Rows from block 6 of a small self-supervised image encoder, named by matrix and row number. Rows with one number belong to one neuron. Each number is 128 + 32 x the weight over its row's rms, rounded and kept within 0 to 255. All counts start at 0. Numbers have three digits each.
After each neuron's rows are labels from the 100 images, of 14976, where the neuron reaches its largest size: "colour at peak" is the nearest of a few named colours to the mean colour under the peak; "strongest on" is what is common among them. Only what is clearly more common there than usual is listed. The data: procedural textures in two colours, tilted and lit.
# gate: MLP gate (model.blocks.6.mlp.gate.weight, 512x128), inputs 0-63
# fc1: MLP up (model.blocks.6.mlp.fc1.weight, 512x128), inputs 0-63
# fc2: MLP down (model.blocks.6.mlp.fc2.weight, 128x512, transposed), outputs 0-63

gate.278:157132100161064163101191115128094103106079125126148112147136153134148101128044095082169137139070088090126169061214128145114140098067080157108111116146115097121078137146136080167135130117151121
fc1.278:086101179121156152191116110105166094128207124128088169110111134132163130136088133159169074109086074111118128148145134145112180103111102183153134134091097122193061145143160106098173143150114188
fc2.278:130141133108123085122103106136122114048137171169142151198153173109141059108134141165121139163131130150099135107167133136106160099117124165117090136126156096101080132118144140114136179119093093
colour at peak: purple; pink
strongest on: pink; blue; pattern colour: pink; ground colour: blue

gate.64:085141085119152172015120138122065162166160083145104159134149182150126124138131095138158126137079182122089149135139106119163089112145082135207094140108100148126158121118161092073157162153125140
fc1.64:123180192153139114105149125148120137087133179171102043166132110128101083088155091127121164097127088128137083122163121126151149156110137156127134128074142136054100103117185154090129143175177181
fc2.64:155134135121095106109098095114117129171161175123024109108167098103100155105166178138145175122161156115162139143144117100095103054191088150185109095122117153126149080081144154119163103168132126
colour at peak: brown
strongest on: brown; mosaic; pattern colour: brown

gate.502:115084147132091158121098107138065131122061104123107151173167149123095076090171152184075141155150126162097199096139114128163182119158134122187098129130140136146150130125159088151128128104105044
fc1.502:127149139090150156184144201130078158160127144161112147136180120166127115122114137118086178133129151113085090160083125108094106042126122100086053103141139104087168115149149146129192148164126088
fc2.502:113074099139136096126073196116152182169121070125125171118152103096094124134146170181112126085132101114149170158150198091123115124127133097133112110148139072119115109141096066136139079171156084
colour at peak: brown
strongest on: black; pattern colour: black; white; ground colour: white

gate.409:118106094173090159092139057118133110116145151067145104068075154162135154125135147117146121186146194172152079153123133127155097188157088153122104107147105079130158143110178146126078152126087124
fc1.409:160167148081115138216066164144144150129165124063129118107155088144150156174169112128110113091114151167128133124146087076120128078127172107115128086087203126136111107088076076063148137085071105
fc2.409:113090080137124113173118146140128059061084156164159126144098161139111158168129161163116147118106093102173084160129090183143122089103145132159095150114185132102111119137140108129061135108158134
colour at peak: pink
strongest on: orange; white; ground colour: white; pattern colour: orange

gate.205:123162168147123085120109141090131148129169168109132202154143088102108102097156109109098134108162160137125111130106105111142091082098125142107145074041186107119058108122133099117102147126146203
fc1.205:097154077171129178083131165178076183138127145074130080100135154102135135165194116154141057134118143154157184164103118146153114137130098124130122130168118168107173142076116151129092126173098057
fc2.205:107129134114052110151141179162094158134114151119123122122149155097095045140115127125084164156237118115088111122094109140124133156096103124097154116079202131120120087132133136123138180138152125
colour at peak: green
strongest on: teal; black; ground colour: teal; pattern colour: black

gate.98:102183091142103120088128102122100134154108150090126120085140163188076097115148138137134067123109134161138139167137083146143142116107137179147119079146133068123147103039143094190122143140139132
fc1.98:149129172125071152137157122101145100165208151140149129073173152095134047132133094120145124111158138132111099139131112130119167115094132166116131098148126067042118080120114125179120171100128198
fc2.98:112113116102156130086117082139171147099122091153100095102119083124195159123086104117093134118142141121143149135168073085100124160109166102141062189111140104198069130163123123101094141126102111
colour at peak: blue
strongest on: crumpled; purple; blue; pattern colour: blue

gate.492:111128084096072119135117112048081138152156138069132150152164130111145111138158106120132124184126150149139210082183136149099119091095039142133112095100110141146136124132133129124154107142145102
fc1.492:115117140184178138111129096130165194127080140149120134171098128111094079141116143129138122116171110025149130165121119116153063096100167142180109098115165132070154132083128096106156123137168114
fc2.492:142081147172105045130113080112149189189085096060126126115121131131093149140166098128094163059145123110147147121143183112155105099128140163125128141164105166166099104048129111137117083144166114
colour at peak: red
strongest on: red; ground colour: red; orange; pattern colour: orange

gate.164:080091109152149124128138116104149143179159039047112151165113103094190095143057159147157155121072133122149155113147104142105128061100158120157180101142064155106087145133174059210162101099139093
fc1.164:130115231161089145159130123129118108154157036116106102115135121133107068113176148137117148130109096089088123120109154146140127117111181153148112088101111082098113094154136140162115153071099127
fc2.164:126179122092140092145150156154101143130139149177124136141199098117128132082143136156096126178111144166122108096131156107131113123109172174159143176127161162096064212114129115090156113114125104
colour at peak: purple
strongest on: purple; ground colour: purple; pink; pattern colour: pink

gate.71:124112126045123186187139156099038128137158132122115169140148157105112155139139154114109114157128133166095093108058160140157148113104119125136162086140134129144208128065133123165132154087156118
fc1.71:117159124177141116176183111080145152131114150161124119143088118137098118112096121150130111120130137142108092153152108143119089101171123153135168157107122063181101118161201195158127045089132122
fc2.71:174096125086123200138082093114103147126124106079132123147123140127129195106125106132165136123121157158143144118097126127149158119130130214104137127095123175082152091059066129105149122152141177
colour at peak: orange
strongest on: orange; yellow; ground colour: orange; pattern colour: orange

gate.300:100104125075117135153107042114153121189138089149160107114096169109135161155111052142093173147196105089173131186123076121130130092084174135143113154090098075147129162175101056132185114075101122
fc1.300:167111123139098104169145155113066080060147128135185112130166104154056091116181143083125089185197072120124113154121094172130156123150112135097204069174111127103128104078120124198143135149145145
fc2.300:103142125145089168208086148135105145104134131125087141107085127113088159137137144150115141165132176135163123157122158090180127127119109120176154141028077153153124131133115120131155111081142141
colour at peak: grey
strongest on: red; grey

gate.33:110136153118175144085080088137117126166138149135090129117168116117129101111104123127101134101080181150160096199153101180130183151136088134150160067082067154109113111142141114102150188149069208
fc1.33:120123124135107158091100121109138127134072089094138116112107098144118103118181131088201105147223139108085199157136091132069130129128032112113187094156169184095131136087105098132146132172113106
fc2.33:160148091091106117171146133121184130133105107113150143182129091102158163120127072106084123147204130159083078104059128166092142160102183106079078164132112101101185130182139115132180102086124094
colour at peak: pink
strongest on: white; ground colour: white

gate.260:126158129103092140106100149081127107109068072086137171133125162077162154154066126078136165157101147145182129037119119125108109139110178131146140078080095124167110145133122125059158151115112153
fc1.260:104132114175142181157154147124102113113173161208107137163096123160091119150178108159060116149114173122165064185078126085147118123127155144164158157150124096068181068119135125131152165098195129
fc2.260:155142146130172138115146187172070065152147109153088158046145207098096110144106155082190137173084144121136101077089163134130092136157104081142151059114176205192152135128129135129162111093164154
colour at peak: purple
strongest on: purple; ground colour: purple; pattern colour: purple; ground colour: white

gate.232:101146121094147081048121096212132146163081153140122091169147133163142125088185132107127127156132173152157165178105062115103136127096177087149109153105094160077111160174174118122137080181173105
fc1.232:160166144062150122139072186102085130106164130149126150154139104157135124163116090102118152070129151171139164109169121125111119106109158192079170131069134139198134145172133109188104074098172090
fc2.232:147111122040126127155128082130131166111116152118108125142129142172089095080102137090179075100160107157124163117116086084143122137146116124123140126206116134131155155131115104106099132181110102
colour at peak: blue; green
strongest on: blue; green; ground colour: blue; pattern colour: green

gate.126:112143135178104081093094110106149085161150144084163126121155149147091057143137130134147103139090108107127108106051110132155098181116117224156133126102095134082148127122189097150153125060091158
fc1.126:140171099091134160119123079128110181147113185155092123123093151140144203105229145082138135110114110178090105101162120083134133104119113125139164135161164149137128170121133111023122065130111114
fc2.126:099146099168137129122101116112143138199176075090156164114114173114095093126131127156127110101243171103141128152115169160154150112151047079127170089112144085109197126125163084162134102151171097
colour at peak: grey; green
strongest on: crumpled; green; pattern colour: green; purple

gate.395:150137086133103136158178136109150139120104154086219120173099146163115127192096130107114134149145141075117145144124082150137080153114167147126116109135129041085183110164162076117183170218174075
fc1.395:063130101230203089096114130140146193160120131161097118125125129051118121125113138107148116108147121122138128173136111140134124142148078109136138104185109131061122078104137133128119126140098134
fc2.395:108182140180126090143212136099129147133112140101099131125130123175157101215126126109082136088172123091148151101123143145111111169126118068093142174084113120165150145227114172133136117121132134
colour at peak: blue
strongest on: blue; ground colour: blue; purple; pattern colour: purple

gate.34:095127173108108083121115146107176146193142096139154177118173138096150031098112123174064197133118157103160154140105107122137112156116123158190088131043133127091108125149144113146170141096140152
fc1.34:141167107165169166163137159085100168109095167138135129123062124160086191143177120125181115100132099163098059148122112122136153098124134122118124141230124113169155138093123127058141089150120079
fc2.34:081111193123113065085146135184121147156160078116162185116178121083185050161107188165088080102177110106104178159128183162108165137165085133099106122101169124119135148133106165173109156131100127
colour at peak: grey
strongest on: crumpled; pink; green; pattern colour: pink

gate.115:140102099077130160144164143072078108161192107136116170174132161157102140110152107154142101216086116181092151083144114148160113144114071129134133115133106129140133101099116116072146132119189098
fc1.115:153099149094132113127085118097107096109208128122131144080106089062157106084181120102071155129160108149123129112103132133117231086204038126123173113129118187102113146141117181153087133123107163
fc2.115:086156149126097081138155143178112090138113127167084135147177147126145077155120162136105092117146107117154082105126102146098127147161075093170125126092119092157116199192123142131110199079088151
colour at peak: pink
strongest on: pink; pattern colour: pink; ground colour: pink

gate.489:130145174117146166154101107172066123133142100148145156107140155144070063099164115135083093128095143154109115140113135110170167149135089137119131130162189140046077094094135125126110162131112158
fc1.489:164095099063139177128137121033114090175144109084192093139112198147118132156144131108111190150096115147139136133168165132123088072116085123156094177098087109133134117156119125112125065088156159
fc2.489:074064141149125105093108138161137120117116163193092123143187135172103134152109099151146088083155134114131090183116097133121169180123095116120122119196165076155124167171131121164126192138107171
colour at peak: brown
strongest on: brown; ground colour: brown; grey; pattern colour: grey

gate.460:137153129124151117119159130120125097157109157088145129126130101043146087160131125128118137094136156138122148139207106143122125103108118130089136062109098139081088120121163116151115171184140119
fc1.460:123164105167120113061108117120182156113072213108136128103145110089167089120101124078124151121154101144075166064126115189118127136170116115084152131078142228121128113154098143136101140188116110
fc2.460:160159158177104136130132133138185158069179155078196123106146117096130130151123135170086123135067112148103078133186155133175115161146141106087138184128095155093120149193112142137144152086075175
colour at peak: blue
strongest on: blue; ground colour: blue; pattern colour: pink; pattern colour: grey

gate.80:093143087126131087165115113056203163147144138133154165159101154111116137088148114186094151137124089113156155125083118103137150137102161125200071162085132090119153124175132100106148147109187138
fc1.80:148163176139166109171148063171090112048120173113144105120116063119139108154184127134160148083123083170181093161118117141176132086117111133208141127172143103142143149074148129215135117100152093
fc2.80:078160100125058147128187122110062076127141161085159114156141157104159176199104141159135085115149188142171158053156171131138153145188081149132122122111160148078152153090209072106114083116108146
colour at peak: black; green
strongest on: black; green; ground colour: black; pattern colour: green

gate.393:119132133112153118161175222094132152199128154180109094066157130081127143124081115135096090109134175128111066117078144107148135099138094176133122131199127096098073136125167143140090156125128148
fc1.393:128131133183160151084096078094161114118165111122108133128067146135075098150148137179129180122111155156183149118086117144105118178080146112171135153154100152148147142118084088177112088066184075
fc2.393:119183095131155174139106217085135151200095123147102109187143127127143099125087120146190139112140144154079219067127115163137090128120109121071086114076131161152107156123195061089122104155104121
colour at peak: green
strongest on: green; ground colour: green

gate.70:106124134163159119113096175113176111157160194184128108115118141078040141110148045159093153160122164132151096158087071099153184129116116135165136137096132084043125102173125134115121151114136141
fc1.70:085130089112137134145150194165069142186118090149056101147138110188103168140132128132154038119089087153121128148101100131101148137151148122109110125205079092094180124147121146133113124207110090
fc2.70:143128150157024110090116057161097124183133166080113117120151148082141111148137122154092125131127068080071088112109192128161138189143118156151126146100131205164152144149123129153175155065138142
colour at peak: green; cyan
strongest on: teal; ground colour: teal; green; pattern colour: teal

gate.377:113102106127071137120132100175094102096147127088186145126182184121157051108093111124167118135149108136144175072173120137175149101135051142120091098119159125100150159085136123094150115171108100
fc1.377:118119143193179120127142099123152125156086100173139191134110126155132075128094186114130095106080124092120139158054090116143129149127113109116128160122144126123128152138161065137145118137090065
fc2.377:172129132151114083187118143101135169152113138070173068079085147113074144118146118135100118171092131144117123103163144126116143131155161142105201071150139122221108173118098113151092068139172127
colour at peak: yellow; green
strongest on: yellow; green; pattern colour: yellow; ground colour: yellow

gate.43:118080168217120094055193097137120166131188102161091113180109176100078116107120122158086120121141172093137107135108115117095153155155089135124140138136081119088084080109175116131124162135115147
fc1.43:116131145063084140113130129103121121124106068085088143127125163179144169118088146156209183046122173123087140189103134138116144126117115095144093085158114120174143139146179118123153089148111115
fc2.43:141123098143085123121184094186111078200137126139099120132160147136093140138119203129135090155106099098131069126088130105118131179152117123134145146175165178192133175163151147176154141106110119
colour at peak: green
strongest on: teal; green; ground colour: teal; pattern colour: teal

gate.334:137139117202114135130129170088162148132167147092135165106135138109074067160091098202149172138115159137109111083154093148166098089077074110141132093110116136135139069085130078117130094059131138
fc1.334:139132122141101161154167145048096102085108185087151078144123159092109134159128125074099176137151109087119152101177126081166087094160158153125130126108109171152112094134146129131090084118186071
fc2.334:117092227135191138059119138166180121122119075144119070119135102150144119152070104179157134093138152127131086159151158097127076149140129135148121128167116142159102114085159117179170192104090139
colour at peak: pink
strongest on: white; pattern colour: white; purple; pink

gate.48:126130127114042115151164157092125108115125142090144163113168149127138114164116098093155189199164127114124162087157107130170141119068113191098110086041120072170114077177112138140134095131103144
fc1.48:127136154145122119138151171110077136155117137113094148100148184201127165092171132079172098035052175113122110139088119131111165142107120145166171077184169091095189101148097130050129162161150161
fc2.48:120100130098165169126122153150082113143145094164112117095109100190128148175096151158146174139177097135080121110088158115129107139120070100109142111087125135124153093099147140184136140098165178
colour at peak: pink
strongest on: purple; white; ground colour: white

gate.497:129115069034102149158162096122105121128157108112120183139135157162124160136113121105188128160132152165153131116141095133096077166149056130168147074128138100117183100102138115128146156084116098
fc1.497:145144100137125134151195170119109175178128178136097124165068125180080142103108117111101125161121118068166144153133145142146079115106165123090118130101161128139159114125131109138147107149184122
fc2.497:189135132128163160154134172104131103155136097076155122143065124131137201148179141130142145137098161143144117104068098119152161046109134184130103113115055140106147067097126114099159069173089113
colour at peak: red; pink
strongest on: red; pink; ground colour: red; pattern colour: red

gate.267:156110127116137143130155112135150170117144067085117174117166139188139166149065115136173166111117123124155133178119108118117139147137055120140073136086102091100164134096112138131188130160104112
fc1.267:137163108077113170086114113122087137180143096067105173160155143112123159151109132139112114155098125141147185107109122095068043112127079151107140115147115144164148187113092112140133119163149160
fc2.267:142118122080153121149146210167117188088122077150195136184142164131150134143123172116101159108100137118098188125090159144110110167061130139106118134199131101057127143188101132108130119113136169
colour at peak: brown
strongest on: black; orange; pattern colour: black; ground colour: black

gate.430:085147101119108142142125135088091176125027113103153173133139112120136147136143110087139146145157101138149074090136104142133117151178190106145103174143153095136208122161111159149143075126159065
fc1.430:162172138132070191171148093156108047110082149168152139131131122183131146128136145087116162152128158172110127098167135133153093142124137148043120124166049155132122073124111095150084130152087144
fc2.430:118096091066193084116151197159140137123083065109155145163136122075106112130110191083131166112193099083107142125125089116146132117171082210115129167098091159118125087169123116105148131143134164
colour at peak: black
strongest on: crumpled; black; pattern colour: black; ground colour: black

gate.436:126160165122094150075136153195141141154174076132116165135141164188111149158101076145180120123138148185165121164171100100092095163151067156128114150140102115128146138119129160098131091143130136
fc1.436:112137111046192144126044136123125085142159079160081154121125150112123138098084096189148124174164183130110095136067135099190144121085126151131127104108171130115154149131144083150181116094146162
fc2.436:131077145153039155140100108184128140153152122081195112127145106101185142162124129095097083104089114138132095134152140112105142190113126101063147193152156047139140166215114132173121165131096132
colour at peak: brown
strongest on: brown; ground colour: brown; pattern colour: brown

gate.438:161121153097077162155121114060089133145153097095146132157178156114088119155178111104134125163080089151123147123137086138150136112125081143162111103124106137103143114084127110101099143139141089
fc1.438:136145170192127121139122120132142183154094148162155137172078123142099082172089139122112149078195127115171114176109097085135070101100163137142113147134127126111137110158139098098180127106206133
fc2.438:148070167168129142126165076086141200191129128096113149114139116105129132084126140123120154136097149153144167114127211110129080125116174160116069083155152163149135102036109075083126094146183102
colour at peak: yellow; green
strongest on: green; yellow; ground colour: green; pattern colour: green

gate.392:121133142198147133108143182123129107085143127172105183160178156111093117190131158086126053113153158129147111139110109116120193098092152147085129090128104089081120088132130112161160160147126118
fc1.392:131150142157150098139123109161105107087049170143116149139155089106118095051142175115085107132134141135111169178196158111158091068093090096148101112130165089142158117051156105132134146083163091
fc2.392:104099139122153097137071124162142167088115099118176115128095092132102147117112143083099131164156174134161154198157140101121101104079171142100124074154121118084129134072100151141137119152138070
colour at peak: cyan
strongest on: white; teal; ground colour: white; pattern colour: teal

gate.58:091154131086123111098108112123078128140139065082182185101120147142127122165193089168100146110127126138187093147139107130112090102155098128191113158114137084109140120131179114186088082072181149
fc1.58:112156190146127123077110176156103130168134125136195090105154151115119083131165202131058125116096111130142114125141123092124164129155100159183179105152142106057103145137168106146085156117124171
fc2.58:054129072136121098098119138136156189162119150221047116144183109161080089104097086154137110075141120146116140130086171146108146194155143105159084098144154114160109139154153087124124119128135153
colour at peak: brown
strongest on: red; brown; ground colour: red

gate.501:125123114146138132125173086139100147080110121129144138139152110122138186046147119164100112136105138186128170055111123114141137116113156096176139150154092158145133173134124143130096146064133121
fc1.501:131100152117120058119062112144157089140166142161125155093111120093106151143096100157131158150140081189149136115140082139144144129109122169220172141118164137135118155130155144098147101033095102
fc2.501:137130135126119200121177088142089137107129161100128115128133116149072139132137137135124139145163151127115094037108116114131108143181118125131154143077141173087110156103209097128101181141124080
colour at peak: brown
strongest on: pattern colour: black

gate.171:135115121147139151087086126153076160084129144084128155101137158176108165095118135189093128121032121129167159165099111161135080169145061079135106082091173125141190113081116106091144142181097101
fc1.171:097137115113092138114156137156065112113096144168115140109127166151103151087042122143105153131185143113144142131167123162172198139140098087106142173137169185100195098129103131070139122160112062
fc2.171:118137177129112109110145092126155084149183162140156097154115150098149056172102141111113112148085129142106120116151132149126137103042233172146174120145160140116104150172158095137157189117161129
colour at peak: orange
strongest on: yellow; red; orange; pattern colour: yellow

gate.56:088131143140160126124105173148099106109175124113109119193127154136064153126161053159135127121017107133161081136176135108145128080138075171184165122158158141101177141120171174145133112111116133
fc1.56:114097118125123166150123108138098057136217143135129112078117147140076166156082115188113109137039115168145107148177129139132156158108172157131131112106127105113126123153134117131104134036107112
fc2.56:076091202136071153127094116129128118132112126113155104150151149102197182171126128090083109093169138089159044144145169146147141119162155092179158125155131094110215185185151131121088153143082153
colour at peak: orange
strongest on: orange; yellow; ground colour: orange; ground colour: yellow

gate.52:095139112135152184089137105147124086107100126178123080067131161116160135119093148131186172115119114083109169135112045182121134133149222191137073060122143139111147116179178114091143120187120139
fc1.52:093089139110128133020157123087109134183148089152140069153147184134107159125101126140115150146132125106169147090151150079127112143161143120177123137096153192113085110140165201103124153142131183
fc2.52:115148136083149165135068165097116149137181183124086130079144144068101092102137144153143102127151135137104100167107129155076193143101135223163132129132106076048121123106113134137146149143099132
colour at peak: yellow
strongest on: yellow; ground colour: yellow; grey; pattern colour: yellow

gate.411:103080176081054151147107189116150153144145117099155104121099135150078133151092120148143172167194133151123159114157086112131180121111096133183125070103154110128144081104135087111152155166078117
fc1.411:115103097149131118151095112173119110163159088035148134097104159138150180231128156183145120139133138151192077114127143128128103188148172079098047135153147089147130123096107139132130101102138143
fc2.411:085090119187121112141100124101125106089146147130117086147146125081094101146136182170138136114134144140107134151129127129198110134077127081150093170113089191130112095165196089128113202157142163
colour at peak: yellow
strongest on: yellow; ground colour: yellow

gate.23:064121109166089150081142126180158172140099168121134103124148140122090107075150135083101110152126192115138141148131055151130150150117118167111130130125155064053102051115129117122106156171112134
fc1.23:131128086109072111128132102098140159150052056037119161143110113171160150100168177124159145047145154109121132163114122154109174126120129139157173126157046090197178077124126099140114112148115113
fc2.23:120157102127075154164096121168092144207152087090112147135090127089129088169102165135114130125099090105125159125128147094090118166130105108109127128129134108179185160197122099158137109106117161
colour at peak: green
strongest on: green; teal; ground colour: green; pattern colour: teal